Rows from block 2, named by matrix and row number. Rows with one number belong to one attention dimension. Each number is 500 + 40 x the weight over its row's rms, rounded and kept within 0 to 999. All counts start at 0. Numbers have three digits each. After the name is the row's rms in percent of the matrix's.
# q: attention query, key and value (stacked) (model.blocks.2.attn.qkv.weight, 480x160, the q third), inputs 0-79
# k: attention query, key and value (stacked) (model.blocks.2.attn.qkv.weight, 480x160, the k third), inputs 0-79
q.14 111:537456527505507446501489453435502483468484436575573526509519498503501494569441481532465441525525488468491497503488485523560522422535517470542524535501454485509547504512493479514473418452495505529534530563469474504444524511456535509489424515
k.14 090:447453535490415505509454508526479502436483470507527415579554491545456497530481497462451581500464482568552558469547506484414480457484468470462453498486485520471488454508476511420511454530515492509555473475494499545470528478463583457484502465
q.15 119:472465497539624406436531413549481488542470449566528531560506461487525467560516531517490481565541395493454474534496450515488430478499552493531578544503485463437534517516517458524458503513515515544516476507503526499511498533478514486615426502
k.15 090:403490563488479476479467519516530499507464477511517475562495470528485471542503381502535438416510514513449506535477497449531515459460457507551410450457545505496498485520432491502494467493491452515463441476515558480451454468429532505492457465
q.16 079:473470483515426560496499522527470489457507572444529509471534495568446470505425447402546483487487569535484546467509506520470535500501520477511520576454489426504578507503501487533497437520486484501445464449465395566474543495627543518488512461
k.16 080:447503459511422541518447422458490521513526503486527484544490473426434483476531478516532476460437545540467577510482511459552482534531515555467467498503634423506483510524471461467515546503497414484489451491570510507440460494395508490490532407
q.17 115:429573576490556526528498494474466523456486568484540482477513478477492435495479460549512435550487483515456574469501472431456439529496513489479522553530551467457509472513411519470475529590474489469456452458490447508474533557472460500539474486
k.17 097:502500498531543475505525563532539481626463534497555574509468505495520551498473473478471527496506464489459441515456505570403522501497481531476525508416500470474534512496547512506476485541456535493485552522458440467552591556529518526566515456
q.18 059:387459557546469500556493462554518526402483585472519466439499500477438450458438492438469431455447549526509512508481458434473513523448510496511502579467499498492514513491508539483426520566507518438504500445443461554501521536546504540556536426
k.18 053:479461438476429526501522443446558514500513468439512509501477501414482506476530485505543417467486557489410524534473515466504470490544494507432485499493651444478508533536493440499552496591492462477514510478492471466455510507478524479490531462
q.19 118:502419504502414464514494535488516517507523480525466476472513500562506535512460569418480502476495541445536425494482526524524544562525465520528492475504446536589516508510557499560520461485518533541518519528465505530515469442540530496461546511
k.19 128:463452483505424484533487467439513512428532486491436428519496472484474459500543531542488455447465565517492540494543497475579491470505485501495523446577592462532491519553464462482533529455528427495556496451520541501438440452456492501482504458
q.20 063:569477446528370438480463475530540521577496380560459497513498478522521549452592537532479542507498515511512484540474509574523487509487497515540467407531505489566441542486552496532537479433537499486529529498529529450515461468467458500459493572
k.20 060:499532477507500494476513513530473495402431504504432512506535474606497468508445468523529573557505483468541512457482484467469487502528480508558573492591465545520518473427443532451463499499504484547509540494550555548489465483516492544504460514
q.21 078:574524463459574484483489515532450497527533435492480505535445490431519529520594577509521527450500531516502494484480484521444471489545523532513497508513518509455514471494500513491504495488464516542528511539533515526531452519401521459419469575
k.21 083:561490606469590526499552503512510473469482482609477518482514538535502510511490575487521532566566456497494495506547517467446502459514569481481511518457410597510516427460477536547430489482465599553440491564488464495526502495528518506533500579
q.22 069:566515449463583510572558518514499495577509509476526475499448519400494512466539530531522520506493473542503465488497480497497443491482506557473497510543552517454523484503476492522464520496484500522532493502536592460456515499393479479538450535
k.22 080:569512567466565497457550546524523491563468480558493538490525547554559516533470559422494567526534440481528468485553497534447488491522569564468527570420353558459527454459472507523414429480444553491518492514471507514546513508545516501511501550
q.23 112:480444534516396493508484531466483500451509523500473489506555521578502465525371553417513488478495546479530466478512487538466546530500481498504483526503466486542540458489505477522457427545484527530447487511456448548503527500667555510475554486
k.23 154:456459462505445508523464454416483502489538494474497450515510477455470468476538488522509445465487576488493550510496489482602480492530459488468492474529613425514439516555504468503535542505542412484533464472489481507438468477412488455496540407
q.24 068:520545454434609529542558480530507489567511463540474560492455470468489512466592458558505507460557502486482491563456513511523489470507472539439506512495469486489503527489515475550582502434487439521534492521580557463512488493389503503514471514
k.24 077:536497517461575509481492572539443514508474531545493488500519495489531555522468533435483555543517431520556459542529523491458501477480599501524513575474335637487496462476457566548451468502440533494504489515479473481544478483574504490442488621
q.25 066:530502481479489501502514525532508482553537425512467513565468482467525571521538570474449574545539428508532481550515489511584498448552489557494494379455453539540473546507492524497539490404537513509566511516538576476487432472446478476474464548
k.25 059:480520497484560477459484598517475511436486512493501469516501515505549503492470506475503478465561482491555519493462476462469494516489442420531422560495410564519496510515532533532518518474509540493468493533495501502505500518612511506462478543
q.26 094:505521464514566601539542510478485500470508592495554487509517512473498426508401427561509415463532481552489546419469523474567544502481482545512513511501601508505552483499503478519494542606468481530475490486527400495471526535565523492527516493
k.26 084:536431490461454528453494475458517553563526489516511514493509469436485493543505544468480577480552451468526455542600536545528478485504594524493519520423504507491473513513426495554426441452453520491508457476451489545538457546474533448431584536
q.27 077:566541487450605491506502455488534495577524470525436498472497466425545506462623552532472555516501445486503513549492482475532485489502502460528491456503476493487457487564446473447521565471512483516560482517605528489514427464407503512553466545
k.27 085:509556541481629497491446529529495482481501533559480496495492523550540514497483532474482536509510433493522480533481508527474572513439511513508522522447343544453536489466538562514479496515519573500469495523519502528544532512579484519521432542
q.28 079:480487458491527572563511493481489452493481562432546462484468553475449454521414487510549451465494488522466535436498526455540537486470490503464489533486572526451530450486489483506450443573471497600430472490523471542477562558583528450489535528
k.28 076:594431536412444536470527502495527513583533509516468521510527458454496493513542531468483524494579475539473494531563520530518499469516618554468503553430457522457465509509418468495437463467468518523501454500467487480498481503484562419467576517
q.29 068:467567557538481550541491506467531531452535542493561469459535523533540439490441471530563464478467508573485530459515501471400485493539568487496565528527474484511499448529472496454484503555476443488422478491458472482495527549519471522523492499
k.29 068:436551459497435501483502471540549497587461443510501523534478544491454512514535453493487458457482505454461449523553549525515499550541453545470455471508567456483434522508547502460481503531522461484492479474580495516518539534465479508567560389
q.30 073:443522547515483432466461494438472532489498490478543482450615480499499479457585460508471398550492483502481572528487500431421455540504532390583502539508503424437502530494467529496531536504500475440499476467477411480472554479549490489559503473
k.30 081:428523470530494514525505485551539489514462518482531520487467512538489528493497446524525489526451531489486507491405484530423541520487419547508553487518562435506565508439562511475572492522515523506461563534549499491476573516437457572563411454
q.31 065:547503501505452446471455536514489573498555455502448506491600477517496517438502539489484512591479527503471536492490474600455459569569526509540492481498432469511499494499453514475457504462566507410579523502392467458496478476477518505573467465
k.31 071:410533525528522502552488491483500477509484476468556491472457561507497536474524506532545482515451553462506533495377481522497522543547410493476511477517521436518510474533569554474558493522561511481467515484569514502468584494455422501559400470
q.32 067:465501515547558550511554546504523525508516455522473455506592442487480465528451477506540461542542523573517477481508440442477490483481527533541550482549547421471497523432433567520472470568499494487474510456577555527528460527506517500520540507
k.32 056:449408450481428592560520517479500484554461448577485467553478436477453517495560463547464491515493447515543514475485476519532520429448534450472513501444606527534487474550434554442515515456571505458534494493511524496533550536539492485503451456
q.33 215:561549464486668543492552488558511507524517529457481543505509485478449501490483472569520546551481476531500491509532521501447530485507526487491557483531579464445487511461527493482508464464499487571524516513545497500510574523333485515459420497
k.33 245:471422471489523487593508485470475474508498471498524499558446487457424480445501475530537463455466524449494525504537461486545458442508524539421476498475603477486515484533511490466500537486532420491490451527619542529509556529514453470456521435
q.34 103:428516580483422509457491592501512526493513485505524538490530511544509478506508471490532494472506535496493477494453520463515486521506463501570412519467433596536488533514431511500535459454496496429475495493497507455506443494537509488488557538
k.34 110:489551514518530489457531451526499550457525466530486484460580466544561479544488533480481589502541464509481530530458548520381499556473481419601465510537442510550457555498470509554506481464498540416558505502435491465483475494574518489567471578
q.35 087:572523458501600594470536461510487526518478556486482516511545452490477528505495495501523510561485470521491490476486497515505514431484558479499582478507531396487492514470545494446493488509485480543536518489576498512556567484420498519456477490
k.35 097:466453483502496514581488446457494462485492468502512488544473524497424488443482461503513414493453530434502530506529485504570470505522494586427453560494548485459535478561539465433502588484509411499499472521582546486489585501486479484451523483
q.36 055:515503564542508476535466561489542500509479507540537494536578443477510497438483541452551478450501553534544499500470449533538476487535496467515443450514485583515523476515414469568446455507486404480435472457497554459562408452491519500489505482
k.36 047:477496518564515548462495476535541556495483504530446445455564480541519502496544514505466514490532514560541550477438482517472477539485508445580539459500507512521465529541485522493434443545458576388538537535473464568523484593586542467502458465
q.37 107:467515554531466475504528571470568566519491583451423484473598435530484470484465520454541444455542520489552439432494477504537485469489520498506460467501534508502448509516493487575497467545451519490432528448516531490578429515659473494531507501
k.37 089:421517490514444540533510491467546569490546499472566491466544449537472483519477477480461478534522475530505459485458559525409474528528489459570548494523552556518493566542497506502492483495506561438562518476453473526495535547603509522507455558
q.38 073:522499549471596525499536592503523511487552516485457496507542503556547505539523464534589507525477583512489522510495487489485469528483489477556478481603587462479505493449512470501519436484495447480467510439600523476520504430411529524442446539
k.38 071:415420512517492505537545469471461475533421415547547460533450473550437492526541440539446523512483481492570536515518477515596425486475519469429463554508559480510458553506509534475432501496557521416515509485486490493493546533534514446554455424
q.39 167:553510419466582541509517421549483475508506501478489474520485483453471495510489556523477542518482469492486507497533502511494522483480523513461577489526539407428515499472593472459508507505509533600529500504600545541550581509383479510517437492
k.39 197:499503489475431507551476500487500463515485493485494529507445488439425500451490498499539444471481516440465478499518475470594483437512476562418497500480581443468516442512520494441511565499498450547470501508602533504484557489479483505434562428
q.40 061:460499476544486507539547416516451487485507501512530461521514438480493489472464506513533474508525420481510436539506469546504474518474479460472579495557498466448433471520567434474501509513509570508585455449617545621546543534515467554570508509
k.40 058:462487424527393546586460509550521519472521423473550508561436465496456548441521423558546432505483511512487423478537479496521460454518544559446516520528626516476531520478539438412536529542519457482494556465560536521533511542566481526444520482
q.41 075:549525565463424492493455579463533524527483533512461556455514529550567554449518491493523504470481515496526511497492507416452520516538431502479427501499442514496532473468449543527559485498470511470476520540478463445523419460457473478431484550
k.41 098:463437540519624520519530483503435506474476498529503432456527499557535525542507553467428518524519424533491569540517499537515489513482507435496487537481463485542414516525405549505433439488537556377581495522462409457480506516633499458553473500
q.42 075:419543557493439473464515533524474509538524485485487468492547445506464480513539465434547512519476477523474486488478499467547492528485506504541507537451473469431433448542484478513508507557487600530577442488554462546547488588618462468520476513
k.42 074:521541468516545547547486489478468542441477516460493500522541494520550445534520471497542473493530459546448500465481497539497504463547516492492538443477543509456490551565497468495527487478517465417503476523531462484541432510576451521480566586
q.43 113:545493402491581507506497438575460485524500444510536493540481468433487518478497533534440532533458438520506514512543494518533541504504489511443570504521491409415554509477552529466489526555506487581527459516600524511497562535449497527563455434
k.43 122:519505504478491536542494510512492426514481459532494510517457552460460477438489463515562429452471528448497524473577462474553507437511468578447518492442508514478494475494534486457548556477491421590429488536536493489506552487470486483460542473
q.44 069:587501449451568530516463471535475487521527482522553543560493469457548530435531538550445563521491485498456546546498492543535575499488496541454487460527519515468545485461597458498540480512534479527431495537564473475516513467394513473445469470
k.44 058:461488547524460490490523480507511450553496459486451452510466550533482540495506519482504425446463563479492498503529462431545474560458503547482473507473488503493545473461546512477470533548559513461490459477587576554458553451401558485494440414
q.45 081:378461463579500423506582451455481450494506463495488480489499517440437432536526498456496449526514498536515505536491478539491448436458500467545551544484561479514490537546467468451453533476524472484519466454518482589484532533503564508529527453
k.45 059:526525389463440560514438516480466505528535502471495546562450504461469441466504411527533464531490541472527488486464471464457545462506512506468538423542585546505512470487520481545551486537480484612474486511449509495561496541459519554418463504
q.46 111:469460443513559494482462409543465434485495398563580494514454519427491518484498519539472500515449486505477533518471470549471516566519508518450561490476496465484536485504550498421477554523532544572511487498545476566520546549461488511556504442
k.46 090:582549481493470542501430508548494464485481487482449479490488557457490498457526470452538484439459544476473496438472483462545535463492487542434520467450477487500529434461531488510513505558492456607446517521573516455564525523423509518474495496
q.47 110:567472456463638567524514518558492494517513500497511520480490491514514488518527445574511529505477496494465579532504555508442493453520431452526506453549503463505517503446513503454509458422505432519490538491518537485436544461371529477432481524
k.47 114:478436533485507477560542467500418475499414445516470478518436543520408508482500490585459497462481506473525550484535443500533475502466485504409442548472570515497517468487499520459465476481553436509524489508552560454464543533433512451547492395
q.48 067:517509488513549482530531482551480468434444498487546485471490541473567512526538402520491532566525464533487529544494515486454527543519563484476505513512511479568535555541607507526517450444483519620477521520582480463464492488486484496497459459
k.48 070:518530538466447480478499550374473442487483545499534479554475513503489488497432482468514480474502567537561493534507524497503572477498496492488547477464514489521524584572467487433481529531505468459455491553488451493528529446489497439494529498
q.49 116:482471429505633533507534515584531518498484484546482483498532525517524517529495423516442443505537504436465478550463518532503537552518489504465466481541461450531504535515531468563549456471533559573468514538550500510515464522440458524546505490
k.49 123:548537530452501499538501488310473469455456509533512508508428480482515501492467469498498507496465571437511544492481487493558531517477501535510502460516580512503529553553468497459493519578505406490482526493528454432552504406522532504444513512
q.50 069:467486495491630491493514448516472530532445447469502485512561517506466515548490520495434509530510434504464574555421469472572519555500507473494446567438471554547509476515510507489485462500560527514493459553529457498513498522427479531497499544
k.50 066:513545514465467520489507442476489493495535551526512519519451427516428500481570476538543470476523533524436470454409494478543550429493502544518452516490600513540510491514484484480487510524506507462522472567529521464582538506504527531490543476
q.51 099:576501471467543528586550472513456541517505568462513497491421493542507527530522506520535467593437577472528527506531559440486564514508487477591476487504433438532500563510565450434503439490479545564523471520472565482449531485461508467500456528
k.51 077:516560487525452561459473514478515523485513457503483528478513454497540466535525478542493457508511525443452480520425528524476553497486468516529562511466583524460566488580488431498505563537494425482466456474474425575523520451479542495480564508
q.52 069:523532490515554482480490512551546519502464475500469573495508493511526478564537495420482523532418508493500516473504502454486575489515507488404502463507568381585454501545558450505526510514495558520486474509566506492479481533515436520495520446
k.52 067:547527486468410510511466519383470442450488510491483487531528571536495516484419480441511573517485501488558504558536491470534497546551464540474530479485520537493564432540508472466500514537466485444490520559547454512529567474481517484478544524
q.53 084:566524530422527470571501502452506504436525520487470523495445505523479475506564537448528496587426547516512500486558537493472557496536494480561507481511481441537503514545549465439503482535464537591518473464517558475424570475501506474454528479
k.53 065:446474403542396523373523547551526507516529459529509515486533508516542499534508531501485504495502486536454457515495553509487496526497484483536546552476490538487516438515516502512497554534455534502505451521405426563489535495392501474525471531
q.54 093:476474582481311540459457515454515476540493517513486468489493479502459515439453537507533514439537563532534506494531475541504478474491498475525471550467456564455532448439449547474456534521477475456521542478442445491550519487504571498486522510
k.54 106:462449510531584499480508465682516533533546483469523508445520472510476527515534538489475534497508418511465486509495474543477436544523505466549464559542385457509430456448510526521513490426542528572522477460519567517477463555443505548523477496
q.55 118:506554538450417529471467505393498491494494523499470501516441505535421485478503557466549531412496626573506530483511527502531508449505464490575553487459528479456521476502464498435503513511470464432548505462476510517484521471472579459462555499
k.55 117:454497429588487533434487529671522506534486488450517507483507507495516529537588544490445514536496458536411440522487512501456461561528511475521485539554421541484454434461529520554497520481529590518489450474402483529437546566465457517567449536
q.56 083:547521474493498452503525463534513489462484486557494523515518502447491516587588520427477534540439454513514522494522513486466534516520478549433565463482539431493497500591540481466511495488487538499466496493535541499494492571410470431507530464
k.56 088:528529450478439466461487498404479501456492486511502502518476562543571467474441458489513537489474524495528485501494521466552522490511476502475498502456531551497504398513460485467469482499527484464486462531452455541510565463468525522463524467
q.57 102:482408460533558543581519490511493559517483506466538497470465495530548537517483463537545503499549518487466451532506493502514478571457497499544429539453388513534513497452471469570485447422490552475539479520522492500523525507413499506492442516
k.57 095:550497571463609479610495450443502564457473507528499514478513429482527463500475461548497490463513483464481550419454499531535508454509464501529498409526590490493553579566480503462483514478534392431518540511577534467517483434550504503492515490
q.58 079:537455482440435539516453538449499542478479590502448564521427457452445484484561563494489536497507525494512457474534505551546532447469443519485497423507519474449566467464476481450438484512520460407597458511464460503460520457490539465471519557
k.58 065:458491432539552529451503482563503513556513412513520507438525526520514497516588508472436484555488399424489504497500477508497453522511477431537553608482462487457419494487552543549521507502515595525497495488412507472441473529534440470543443463
q.59 088:416482466518456519467462506546456516533497433531492526512528506510502528522443462567451529534518469480486459589492413516552430508465514493444437558436471498524514432491515520564494529500549504438480514507513441539517482527506517529539472420
k.59 078:486472561491584456561484448551503468479538503550519527473454469518420498503514509520503520531508458461527498509483459476470479492460530480525508504502497498535435545456438513490499440518493482510435545536601574445509464471506446567492465441
q.60 083:443500518533647494483501459494519521514450469518511521462552512499420476534533517471441466544465460516517570548474486440533541519579495490483496533479552480563436460582551558445553539546536520531440483499478495523501480574497494515506499438
k.60 084:499480489463440469442502507545478480538526521508490513486490512536411500530543510512507505511486537530481446533476484491560516530511496589528494567448512536537508409497504485479547521527467522452511492504525477520581576529421527582481522515
q.61 049:518443529562572451491514505574531477520486497483489481470468457434570418415500505494516501417554499448521431549503487525506503588492535528425490539465484502538542556507485502554485493560484469415582532529486510477511472473487496565435450520
k.61 048:464518559479553411513506426475507520466444481437481472599542529522418503509457478428484460545520491444496542563522525524515503522508481482544505444531520445482497502544576527472468501548517463530511489514529566426455475532571527404531461488
q.62 110:431450476555533468460454402508468470528439410488552482512547509494521522546477489527442482589475463503505543602496466463493487514510522482473402584480478492536539498491551534527514534504536497552434518513499412556535486576453501513521498473
k.62 096:530500549427479455533496493517499468482540534511516519524447440513419484508496474540552494499493508514518497545479435467524532484473526532514458539463495494532523480459447486432505511505493458472495515507573523513562516468474494560441536472
q.63 117:470462562512405471437435505414544485534525481541488487466517501529517475424471518507487476512511514507501474509567447505515512444498534513461429532525498518504491446471528507577466527517509542433495517458461393488539464462623506524491535479
k.63 114:481438486483652524506535492567498469489571525465493490473482492486483543492459529540477474475465456548507492538554507490510474571504496509506524531558419478524467480455533541504532453437514535555484550490512588505465427539524483508544458506
q.64 097:524518415535395493500493477547484480504459492447552456432506557450455522517454538524489491539553593478543480482497538475512488554503474503517527481538529495419464488506509515539532517514484579551458564504458518500539447552455526489502497581
k.64 085:521513550501472517486520488456451474490526511534489449460481546465446507507485577478525453482494568463541509460488450485451476535504438449480485467499497411485508525510515500463512489521509548513567456520444502485428528543521493482524492455
q.65 120:501566562428458506469550471488505529425510545461456505446560524529467451524529495470509464483485597516532539463505498489437544461527500513567491461490486554522487467516415518470538449525457494458497526510460472485481444490569490492504549474
k.65 151:508450472551618513526489558538534478571458477521498560570471472522503521466456483544528462491550456444466459517513486508562470445489530509426499563420495509470510433510524512531511525461466482557421485511552533490482562480473525525428504493
q.66 078:491516548433417529456518474473501501414520540471450471455514479522496423509541500459480550425486538479525552506453511532496509468494543558503442479447477487510471544468438495516515491489498511495527479498460499433486432426559503513477553507
k.66 100:465445444546545462521505549508517509579467497568489528535531478528475553434466475561523457513507430502459500534558486524541485456505597499452491505469523516461544439462534545487439497454476495507460492513570599495517546481486492518473513517
q.67 102:527459479593588552528493531541502469551496451538605502560462491479527572463487558564458549533530447514463464487483542481513476506497500473482485520530477480535517495489553509476463496496570529524503499519506536527513570509472507501490446555
k.67 135:493522527466420494461520507492462510432492514514525472460510520495471479528496520434439541510484539519540524480448500498429544523524460457507470429556553485542473551528520476531544470548524555475558505490400449520454449509559509455525491554
q.68 088:476597526468493490510523489537526484477481492500546501383489501522480492477509520442467540529499529474516525480458505443470511512470530541559523460463373462421536533504427518446557478537482454456524501536490467462535463517466499437524515496
k.68 080:496445529480559498484571637476524484510525480552507523496423554512507545498397459495525447500548438487492474544587480548532470486480506526488488518449460497478533461474493516516526479426438558503470560469495522404467543520476532567450535479
q.69 070:468558561438408505446495528444480505398502552538518528527441466569523490491549529436519562516437489525521500549432491469403495422532539527551477457463486480545574495468456504449517461458495447512543441498509442505489501512573526494487502494
k.69 083:460514485499549496494504603422502497542487506506498486516499518499493527490429455550531517547470444494457485527563489494522482485504576511516502514495540531521512411509507533561481490477488484570422553472548558465543472492495504567479464494
q.70 100:499419506510532522558511595512499517544539452548469541629451501532554526428508485502532502507471480497501449464434484505539438485461524484481439502511530489565529534498565512478484491473527495513446430535529533519495510489525470557493451497
k.70 096:515547488503421492490451449552536518501501539437475442473547459477474446515581468527474557497494500509506542409452516469518568536537484508517497424573533521542462538521485482553462496557505466451540532498457477486499433482521513454531481491
q.71 085:476506451464423404354479468445537520487498506499512473399476494461463497529452533452435424498479501477499507533543453532492499564508485529442518513490504512385500501515471481549563521541486518548427506501524592439468450514516543510531473563
k.71 072:479489423461570483546494484470518460502570553534549486449523512480474507472466488503559400436452510508509539498538421483501525507447507501553481612526480468432510496495455462482418512499513493451504461493470567505544538567475464505552441474
q.72 138:538430466558532504453496427519479508515471482498551462514477515440473560546439521534427552524494441512481486508528488496504466547484461514459536542557484463482500501531567471520481556502542492564478516509490511504496583524436528502532431581
k.72 153:494544562488421512468479452519477519434567508508505466488520511497492485565487534437437542493491549520538539482496510546373543504536484486542504466546493473506482528485487523503491443532538508486544502469428427525520456515526544451535453508
q.73 066:516557504480491453510514467469538493426382491475545459467511525468470486550459543508458521560496499482481499492472499493472510563544430471492554455522451452437553525565422499529529509534478509447549505530447466448497483542402529455515519540
k.73 055:491493531498573549478542549413478504466480483546549483508406477518465474494442504476578471477531465419513450520544534509540483453467431475501476534466415528428474465566502491493542467493511552596472491467476546478464541533486507493511471483
q.74 105:500510515474411496476519461543464519468514532449422513454565502503410459542498471482501452458530526488507545535539529490523538473502493510500465519471521551509429462482413482547512480503482505449465530438516450484474427487551469495487588480
k.74 127:537466461518597514551487481542505503563475478513500531545517494464497532421527497580537452523519519442471447522502480480544439513461535529443522572433471493441523514485549527450478531463524472555457419558579519532470578527497489514524512494
q.75 110:462503512555622533596490523490493492607514432548441533573507510546577512454535494517575547507537518475474474484509481488498496488458524478458470505485500533498548501462527534489495469510510534493521460555559527534524537488482493486478471454
k.75 119:507546535471347513471473474495502490454474496423472451446525512520478470525502545500476540476498505539510532448490511541517544504504457476562468392498509489546499540532482481556514479550515516405551541452453482458445452419526497480484530521
q.76 069:472457548504552489530529534470571500512490456555476486524530500450555550445502473450538510610520568444554392473472481500486500442508554534511486478454477506506532568478539507453548557494487492549519420541571533461514516509536470526554460477
k.76 058:532468532519476511469509510491558594505505566473489442453544447493490481554487527549454522466520470540507537396521491497527532522551453499558512476491543490543527411442502508525435433562531465485507540462482492398513468472491519520499515543
q.77 104:485490491500580481512513481513470493505500531569540511550466483511496505475527487456508495499452497528443510504506472512370478449484520483500542509487534507506584526501507503446504472469539445529569474527549408526479619493489515513485463447
k.77 107:462534484504410538447543547442535522453503518444497462473479535557530516553447476455467524542522443544497508513523518562548565479497535499561468504514520552521481484489447500508565461541467505478468596429464520472533454469531512481456533535
q.78 073:515469556451454519475594547516491532485533477505431519515536481567525496520534477441557471472486545449515498480495480549516500409482539515486442488471567513612502590505487491497475451452522441447542457505501408467520520483485459519442526465
k.78 072:523435440552577513539490538554535512561477528455465520530534446528538498428516455540511470513522445477479461489496527512572531560510566562458516541469525547474520467467480530527502482452501500457472517535613546506491543494474476482497547540
q.79 066:529416514475465454461514526470548535459544505538505425570461541492535539441471511470522504567407503491548487480436501549492469470500530481425476459522480454526569555509538469460523536494559479598510429509559515489465541504549522517488462555
k.79 065:457580506540520427484479460460501568502472534524473511475505423491498477516509432467495522507521513537479537416548503455530572492528500495545471482542513541551436455503533531535469533521467417473488531446494505470623427485489469457513482506
q.80 066:416566499500547510547506489510550475527504447453490556430506532558488519558470538441550539488494461464547451470462481515477496551508512521462459474473491453546482476512488523488567520551458555491498520497493494447539549569503523548502555460
k.80 049:463471562518500441543426512480391436441503520485389461483459528525508498505487491532464515511593566477508564518530493434538491517531514539488524541500443468498465487502540456507508537493539487522542530476524531553459349505493528443538568478
q.81 123:542455497539410458511466482434518481448457506470466523473497509473518480453579568537487448470524493510470436545524509513465496565502528485535500497459422522496450512483473477482474543508511551493527468540395412577474457521636494485558543463
k.81 143:509485491487526495489498545590523537506521542512505511494512509452596518530552539478495538545514433564471470522499527522438517557512556439565511503551381527462505513522521520506545505495501600482520500468572509496478516482497513484580504537
q.82 093:520512477592443467490475517473529453492491481502433558535473508437537478475614553491492445489499449467481474542539484491492477530487502541512522541495425564497462493486476501551477514547538550469460439516396461565519472482582525528509533429
k.82 110:503522507534461501506530559636541497489505513480553516473509505486621543502562547511492524552509427568481472518511560552465518548501539431558506495566449528474501516484521487544532521509501630460495487484572480517436540461499463474530508504
q.83 077:490502476453488463513512535499464496524496471551412496586416542420498509511563579510492485459477480479509444520523464484494485484473539546494510485546480506423586476468456531512461532582496542518477506532516544493422441463433540479499506522
k.83 081:470476456556400439525489487506541520471505492435565528473535490528470471482528495477442508570473458477525503465536558532575500514541488474511477512500549402525481523483485382455494574479492497531525462490491423523497614474509453454490485442
q.84 100:514551488511490510477504505478590494469504473457483514472581455572538501477532436477532491502528508508507499446468489513553468565499484484532520510427473518568450493515490526500532506417497469477535538467470439514625556532569518578471460466
k.84 098:491565561466574506480471494527440456520485494574437502528472492505577562500429507480516532449579544523503457551470457466432502547481526494559567502513456594507512522507560567590471504537555530477462550480536560521500366507539507517489518514
q.85 154:507505425582455521465486538471563491477513486502455576497557476555507514485513426496562520502514514520458484488498499497536438580455501500479496471458438559556461485431518542526539458456483543439462479517480418561586530505579487555522479435
k.85 147:562524547476523524460494533590484494504533527566484507526504484482626542491510532503534539487540469529470506525484505510420464525507547449613550484548423624498536518469490562569531484541495605451454535500526538469479414470558500510537554568
q.86 091:472517454509621552560514511468495479545493495567510513468513521544520543476426417462500548569464556571484530483492500508488480489477506465442477488500519529538541453433536542538572473501463535482455498495549533466529548479509447500499525542
k.86 082:545493525479503518503496468448436505467530482523435477523545473524471467496428468539512484462520567495514540461509478490584452448501472561463542516469528535502516446470423539474493517516476390553502527561469513468510407518538529524469513505
q.87 092:443535509539546519513500553571500475567496489515494499520479527505491526537499516445539486479453500516519479482534468441434456522511499543409471531448517485455478488504491477483566548569440507478417419423500527518516505490456460514489586483
k.87 071:477452529522462474564456444499463509449494519494464476503445496554462512503555440556479504579533548515529575479497522468570476474526508544397436548488473432498490508490454439515564555525492468530562467510493532506456446454461467448447550501
q.88 094:580447512484460510495458485439437471498455534470575502505412530467438543504470539523527487523517560544538510520511552542463560502560539504490532488545492416464516497491579461510514496511541528525487490530483484496472495470468499450491557539
k.88 095:507504423536491503496506455372523518548514491438539508546488526441471467468601498572520504516457477409476471489510554502536505534492516470474499497515484414470479500510533454425457481465498475472548444514468464537444549461439575490509477421
q.89 104:472480497417545493524549452538503545491480475484544389487507502507488477527415494493477499523492545527505541502478499513506521414532512461572489513536597445459550510515511483485496486470484423581522546506585563432447517490429507474453496560
k.89 110:498526474462524475474502449392452489511491461468482475483515476546404487500460506515470469450507599442504512481531459501549467437502453565431476535425582452544518483513489524415450471501507436530489488492478532500549469537455488529462475492
q.90 110:573513508515485449459544371429515533447475509470488453488480466417539427485524531568487499520511497459450483515446547474555482460483467496549547513509479555534468546512474463479458518455517481468593499552511473541458478542528522477525456520
k.90 084:469534503561445488474553545533519498532509521546474529459528534500631509498434525442502563459522430558487491524514506545449501523532501497557465523508507514525537484497568542538507470483492594480526518463495499437519516508529517527519491506
q.91 083:489529457514466402501529456497498467473480471554450522516480465451564479493594530535412508461511447471416456474508477473511500568453467478598526501496460604517485517500447530550500477553508491491535513556472504555426444483544498521523493504
k.91 095:502530547540452497482553536618530502490529525554476501478547490528582527492500514452501527515553419600507519473486493548483506509528502478568534497529502561502536515477477517596571538507492572494483549464575449459562551504559517496520510550
q.92 075:481513502486547467493497400526465502498463485506494494482461507436477466570467562511487550469498497439525551485441453468511488532533458542573500477568540444482499508536477492508452531569493414479495505520439537457437492429450537508492526554
k.92 061:448422588542497462511524513434512526468515509484464521502545526539497473596561530510486519526511482545518511504520550522594490461528492517410481487504453496464524514480483432437468482465459542505554510450475556534438564526402538487542529423
q.93 058:471487472486458560469528573458519527492539502543515490494584509553507526481538399578539552439512505529489414490484517545531477532479545500507512400474502495525533456386486541528517405482472575485490550485578508471533493491488441499479461502
k.93 052:593551515451495475414440510536503507507560521536514488554461490479465512425493616454473492481443514484505436474557441507423478494473534478602519507489555507486504499506547560507505521544483498452549499498483533420539471510556475535477512544
q.94 094:486554493466494515469548425559502563462523484473498434533529445464515491544464469560488502501503499442491524473463473476576509402507480532536547506492519523480503545542490499525470538500496445516512569468581609439487458467470546512451481559
k.94 073:498537498528496529492505476474565510537454460507464526477502500553423519524416521444450493505474562544533482484511469500547525438489451525416475490451579553527482523540496490454455536477456468482452531475473460495536557564482380521428489477